Weights of a small image VQ-VAE: encoder norm batchnorm.
Rows from block 3 of the encoder of a small image VQ-VAE, named by matrix and row number. Rows with one number belong to one channel. Each number is 128 + 24 x the weight over its row's rms, rounded and kept within 0 to 255. All counts start at 0. Numbers have three digits each.
After each channel's rows are labels from the 100 images, of 14976, where the channel reaches its highest value: "strongest on" is what is common among them. Only what is clearly more common there than usual is listed. The data: short English words printed on busy colour backdrops.
# c3: 3x3 conv, stride 2 (encoder.blocks.3.c3.weight, 128x64x3x3, each kernel summed), inputs 0-63
# c1: pointwise conv, stride 2 (encoder.blocks.3.c1.weight, 128x64x1x1), inputs 0-63

c3.16:130113083172167111133117123132133115181068126085119160185134092142103130131132132099112117116131141128130146105122089105123101110144117128116108150115093138183115110117129119131091128106117165
c1.16:145157148150167153127125126153136149181154130141134150157153142111168137115166183162156150145179180097153147140138136147142126113098117145139110107133132132150129122112137173132148159162148136
strongest on: yellow ink

c3.122:135150103153159119138155161148118133120137156099138145110154126138129126154112114129121192142152110152174149149158145130115158163156152155152132144171119179149150139152148105145122166092109166
c1.122:101134142138138111125103175132092140076164129111144130098167131105146130119132112146116163138137135096160142166172145144109177123123139145123136098179149190133110129148145139126148147089128144
strongest on: brown ink; black ink

c3.5:110164115146158166107156170175127143144123092133142150162121151146141138139131149127142153158130136112138153153153165121138164097122095121094154126135131114148079084181104124150133155133162124
c1.5:129152137131148163132122155144113133161136089148139142199123172151132129126142155121120137146119150109126155146176144136125150073121101134092158112121144106150082089164093130135130142122169112
strongest on: white ink

c3.52:106156159144148139101112096132103157125130110152134141158137139119149157090191155180164130174129176121144118142159129149106138122145100115111138120108147106140114100112113177100149135159150131
c1.52:148127118155133127150168119128135110137070155100133142129113069120095126149116132124141129131121119164138121130116104094146113163153148154162099167112072144157144132106156133111067096120114149
strongest on: teal ink

c3.48:121143075129127114136145142141119127141074128082114131159096095153069140133129127110130135137111122124129137126151124064119115127132123135130114149136064135134130137114129099116052106095107144
c1.48:118137074123126125130135133146107136130075135090116131158084105139067137131137131125143145145125127118139124138143135054127127130139126130135124151138054141130121143124120109115052117106120141
strongest on: teal ink; green ink

c3.72:156125122125101116164168116082150137228130141116129104149143125124119122115127125119147178124146087133157118125147128133164140128153127137141144136181119111146128181115152120120126157110126134
c1.72:145157113146121108132173132088148129191128143097107118131113119114090124101120108115150154125162075134159116085152140099153123131159130150135130167168091112149147160130157115118103132092133141
strongest on: bold; black ink

c3.121:144106149114104134158146128097153119129144161137133113112140141139141111109135138145131153122140135096161124125146127140154146153116157192163127123143140204103157146156157152112142179146127187
c1.121:140119105139132115131152110129141101118090154086098098124088110168100111130089110139124146124123107143154106101139098087152123156152153167152106149133108190132149142147160129125100133112094172
strongest on: black ink

c3.100:144111127151119130159144130123147123150124193131133113093135123136127106112138129129129147133130139124172127102142126125147150146177159165190116118133123179155162163176166126138125167124103170
c1.100:150121144150117120147148153130140120142136196127134128096116109140135107127124127125134141129127131124154120104140117134151147160177175170207116108122117164152171144169155135127120151123117177
strongest on: blue ink; black ink

c3.113:144120089149162135137167088131129101129062141112110160164095093137112157110112143097130102122080179133114165103131104098111119140130142139144114139080087133138144131138138115117104148130139118
c1.113:104136128125134158113151081149126111128142084115157134153144142126143157053151175121163154150095140089155121114123138138109146113116105096106111111097134118106096097147114144135138165155149103
strongest on: bold; black ink

c3.105:139146102157140112135145141124144129188116130084100092154111110197107129123142132156144171142153112158136136102107128109121123109133135114123134136147095083169122128097146134096089093099113152
c1.105:152117111146110097138156156115141132194153119092107079122138092154122109120105101155160162137142082150141144105099131143117102114132147114137095154145114097146116147114134127102111103078104154
strongest on: bold; white ink

c3.99:126167135119128131123124153105122208110123130105109128109131175133125129117166126122138106147121173129156129155165167132100153148142132142133200143152118126109139100152130129106137105182144148
c1.99:141134121152117107124166126098131165155071150072091128102117122153085126126129112109117100108133140124155138155128141089128119173145129151139151149148076144134139119163149117147089114163117164
strongest on: bold; white ink; pink ink

c3.81:131141156115123162155147112122152147130133108119115117169129134155133117087190115179114119136141128074130149149182144133149104099098126122113145109121133132146107069103113142091135111122158092
c1.81:122128150113135146138122121118139159151143091119117120168139145171134113096176113181130121132137123087134141166168147127154112099116116108101148117114148123150097058115108156117145101120167093
strongest on: white ink

c3.26:126116153098085118121071126110116119091209119138126078101143137132155071098132124141126150106155118117127125126120127157099149116093126119120113104138189143103120137129121139130153125136125152
c1.26:135105144113088085123089121111112096070148142115130090054156112114144103114117088111121142118131086147116132112083108139089118135100124125125118105123131127103141148135139137115141094128099166
strongest on: pink ink

c3.56:131159133129144167150164149122152141146121119136117127185120144177121141100179126163115131153139160091126177143168189122149129105120129122122157125126122120146120087125138125072123147133146109
c1.56:111156142118138159142132151122150154142128088140136133160133155156136144071169130147102131132140142085138163139161167139142150067135116090103152125118119119137092081130113111092113135124154093
strongest on: white ink

c3.93:143128086152161111149125108112149134198098138091128090167135107187108142100126135090154164130143121120125140066100132108121146095116134123129126126154101109160121155137153114120113140137123118
c1.93:138145123134154156139120116150135159180130112121155086174128129175128139077136140132182158167149153115119148094110177113117161086093136117117115115143124097132096141136130138125135138166142119
strongest on: white ink; bold

c3.6:137153135138144160122130117135121154163131121133109151190116136152130131117180143154145113166104195131120162147180144134083149124132120146120171127143129162130119142114128152078126146133164149
c1.6:143140093136130130134143116139126130153075136081065150137071110132086138129151137130119120164125150115101158128139113076111104134137124163123133132132080170127139130125131130092072119108126142
strongest on: bold; white ink; pink ink

c3.103:136098120137139134111175115146143101156149103185145137195114134169133131112106180137127107115074142098095129110120081122132145107108138139115106119129139164134119118141124155100129164110154137
c1.103:106107098133148124113152106169113097153112123109094145155076103149086127131118160115112109120100119122087131092129085086129139102131134133104102157141110158145101084126118126113089138091135164
strongest on: bold; white ink

c3.25:144138117160128101138126147130161108088127140126129137108126113122121113140086130074130142100114072150086108126040125121142126139102150147137138149137120099166126101141158122126121112102089160
c1.25:117163118152148124104128146149134119100137083122147122135126120104141119128128143115140137128098089124084108119072141139128138085113118107078147108149127062138061090123123152151127095128123156
strongest on: black ink

c3.58:172133119138116118161124093107178124153121124116104047084123109165115158079134139137113130153134137141142152067114121120140124112119157143128128088130120113150128131120156127100119137118099162
c1.58:134071135151118094132118134047133101116135124128133104101145125148130092110100113129086101067120074147141112102100116144153132115125118111131129120143153101177119104117143138124148119125107144
strongest on: bold; black ink

c3.74:072142123150139127084125144140090117094132108109143100126132114113130115148101141111155154119143084156114082108105155127118134121122112055101126140135121054152118090122110122147121126137112131
c1.74:102141114142119108112106146119098111121131129108151109093150106112112120170053096076089147090120048167134088100110148125129128130112129128126118152120127111144138134112122111131106136123110128
strongest on: blue ink; black ink

c3.19:126115138123097142106153099118113105105161119122128161125139104082134073125132132174159120135185086134126095161112116136119104118121121115117095113136140089139119118050114148126130097115103121
c1.19:126121165108155174119140134150124123125138120132130159130136117098117115129168145209153115148165112110122144128127133116129119113115125129113102113139128135131107086056121202100121110116105111
strongest on: orange ink

c3.33:123131115151175146100135118163104108139099109139106114180095092168107124135140155149140133124137152148075146093118123108084129108103123091107110126132113115161122096118112149094092101091111151
c1.33:119134099151171127095093125162106108116106119109111125153058107144095126127144160130108105149120149151089131103119114097107098128105121089115109137106114131160133107107129133099079120085113164
strongest on: grey ink

c3.109:140127143127110151117111147117155074168129124115109130087117096182134118156154102154071148126181118152094143149123165130159105123094133118127129136075129130145138164098133121110124106101131121
c1.109:114131160119127169117112123126143085167135108142134142115123116179169117122146105148117133116179149140108142182134157144156109101113108130116148123061147136127114115098121155121151146123182098
strongest on: bold; white ink; pink ink

c3.43:110151184124112148115131155126126136101129103145131135163115144124144117105176127165107166138127140091121117142164175136159109087123111102104155116100141127153103095097098145089138134158166097
c1.43:128141185112105127098148122134128135119136099134121170165101144139150127112188144142134146141112144112134116141182151121131118089125112120109154129101147143147100085095084161093142145169148101
strongest on: teal ink

c3.64:152114040158177130128183119153164117175112133085125130151098111159110134124114150117123145126128147125099149113135127094117130122124146136132123134116098137156126119169148123143095126086110139
c1.64:147112110111136152131149134136159136145148092148143113141133164117180120064135157115100137135121159070089144131145159136136126075073137138116130071135146133116120094134137155136131122116129109
strongest on: yellow ink; bold

c3.85:139121105102101125131063140142132104118225124118132120112143128117170085117118131130144157127157127114121118135117134154150160122115135128126093120123177140095123157142128126167147127099113167
c1.85:155109118124099104139101126122130062125163154127133140085141110125155104144111086104117135091119091151104140103083107155130128140117153130142071140117146134100142170128146112135139109081109158
strongest on: yellow ink; orange ink

c3.107:114168117143175127116113119171137125167114089120106126158108124158113142099140134136158156144137124111109146135121137115122142089162098091091136130115115073150079067116126139131111143107148160
c1.107:142125117148126096123128123128143114148130110121140088112118108132119130115094064066094149090102080144138131116117098123127135120173095113099137131122116105164092091137120103158123122101128182
strongest on: blue ink; grey ink

c3.106:130139093161186108140093151168131111136104143104116152110123108146108176146119115113112156139114121151130152127111107108135125138154142130142115153127101144160139148114142104124102111092109219
c1.106:145105158141121087139092103111163146145190144121153130133157134119162078143106133138109155105124106125149113145112124173118141124131167157147122108135179140125140171098145126127155087159148143
strongest on: blue ink

c3.119:093179119153180137107137118169126137146113116127115167173108122174112171131132162147150150161137170102091124122125135112147120099125082111109107137139114112152108089104120133115105121102133152
c1.119:096122099168165097115127124130123120131126116101110125129126112162112123126098109087125107115095090119114111089085088114122100108153108135100116163142087129201109111120126124135104100108107167
strongest on: grey ink

c3.108:104139105154150099116117136163122110118127108100126132090126092147106119124107119119140151105159083127127098115080114108170115109158097105098086138151115129159104125083121112172104135135095172
c1.108:135115121155138087137166127150122091139113111112135123102133085129111100143075118098138141077125062140144107090078087119157113129135105107117098135123122142163131129102124113140102150112098143
strongest on: blue ink; purple ink

c3.79:131108079126101112133135154111124115145108135090111120156115104129104109133090096083134136101114056130167126139142125105129169137112129140131136177154095138131134151167127077119101139101124098
c1.79:137094092129089111142138156114132129143118133104115123144119092121101106140086087076117134076101052130155138132133125111120163134104123145124118164165112151132126150164129100108110134097123115
strongest on: red ink

c3.71:127145117136174145114127122186143132153096097133126139168106137157132148112146171115162132138090152086077134138144147117116136069128117115103143108112117086131086094149118145133118120126164143
c1.71:120104100151123100114138102125144125154099114084137121146122109122121119113093097012121136100095100123135155122120108119122146104149127147116131128103108087152098130146131106148105126113130140
strongest on: yellow ink; orange ink

c3.114:147121170127121153147150150134159148144143126145121119166129172109142129105160161187151144131126148057114106149153136143131129106125146149130144121155154147123123136084124170099146148172143094
c1.114:142141139146131124142179133134172161173126145129092129129084117114113114147146161162146119156136160111079093144160127127136129131123141172142121143131111153144143160060151153084106115132124122
strongest on: grey ink

c3.76:135121143111112139126138157123114145141138130145128148172132131121134084130138133145137150129121140140139153130204130133113183146157126147136144097143135190112134126149112142116128159142174211
c1.76:182132144109104140164175148126137138158132144132117130158145117143133081156116117116129149120115139151101194107141127124098152164132161148158138132132122164115150153125128124101123129124153204
strongest on: white ink; bold

c3.12:175139113132141137162137107129155129170109153112105074099112114169104147104155138137135158149121139146153163091116122109101143125137159145152123111127105165152140148160179131095108152106099160
c1.12:173135109133143138136127104139151128135113165104124104079113122134100138101145122148137164132110145150160132084108109110108137132122162160150116117131102145154167116164209118097119158108106159
strongest on: red ink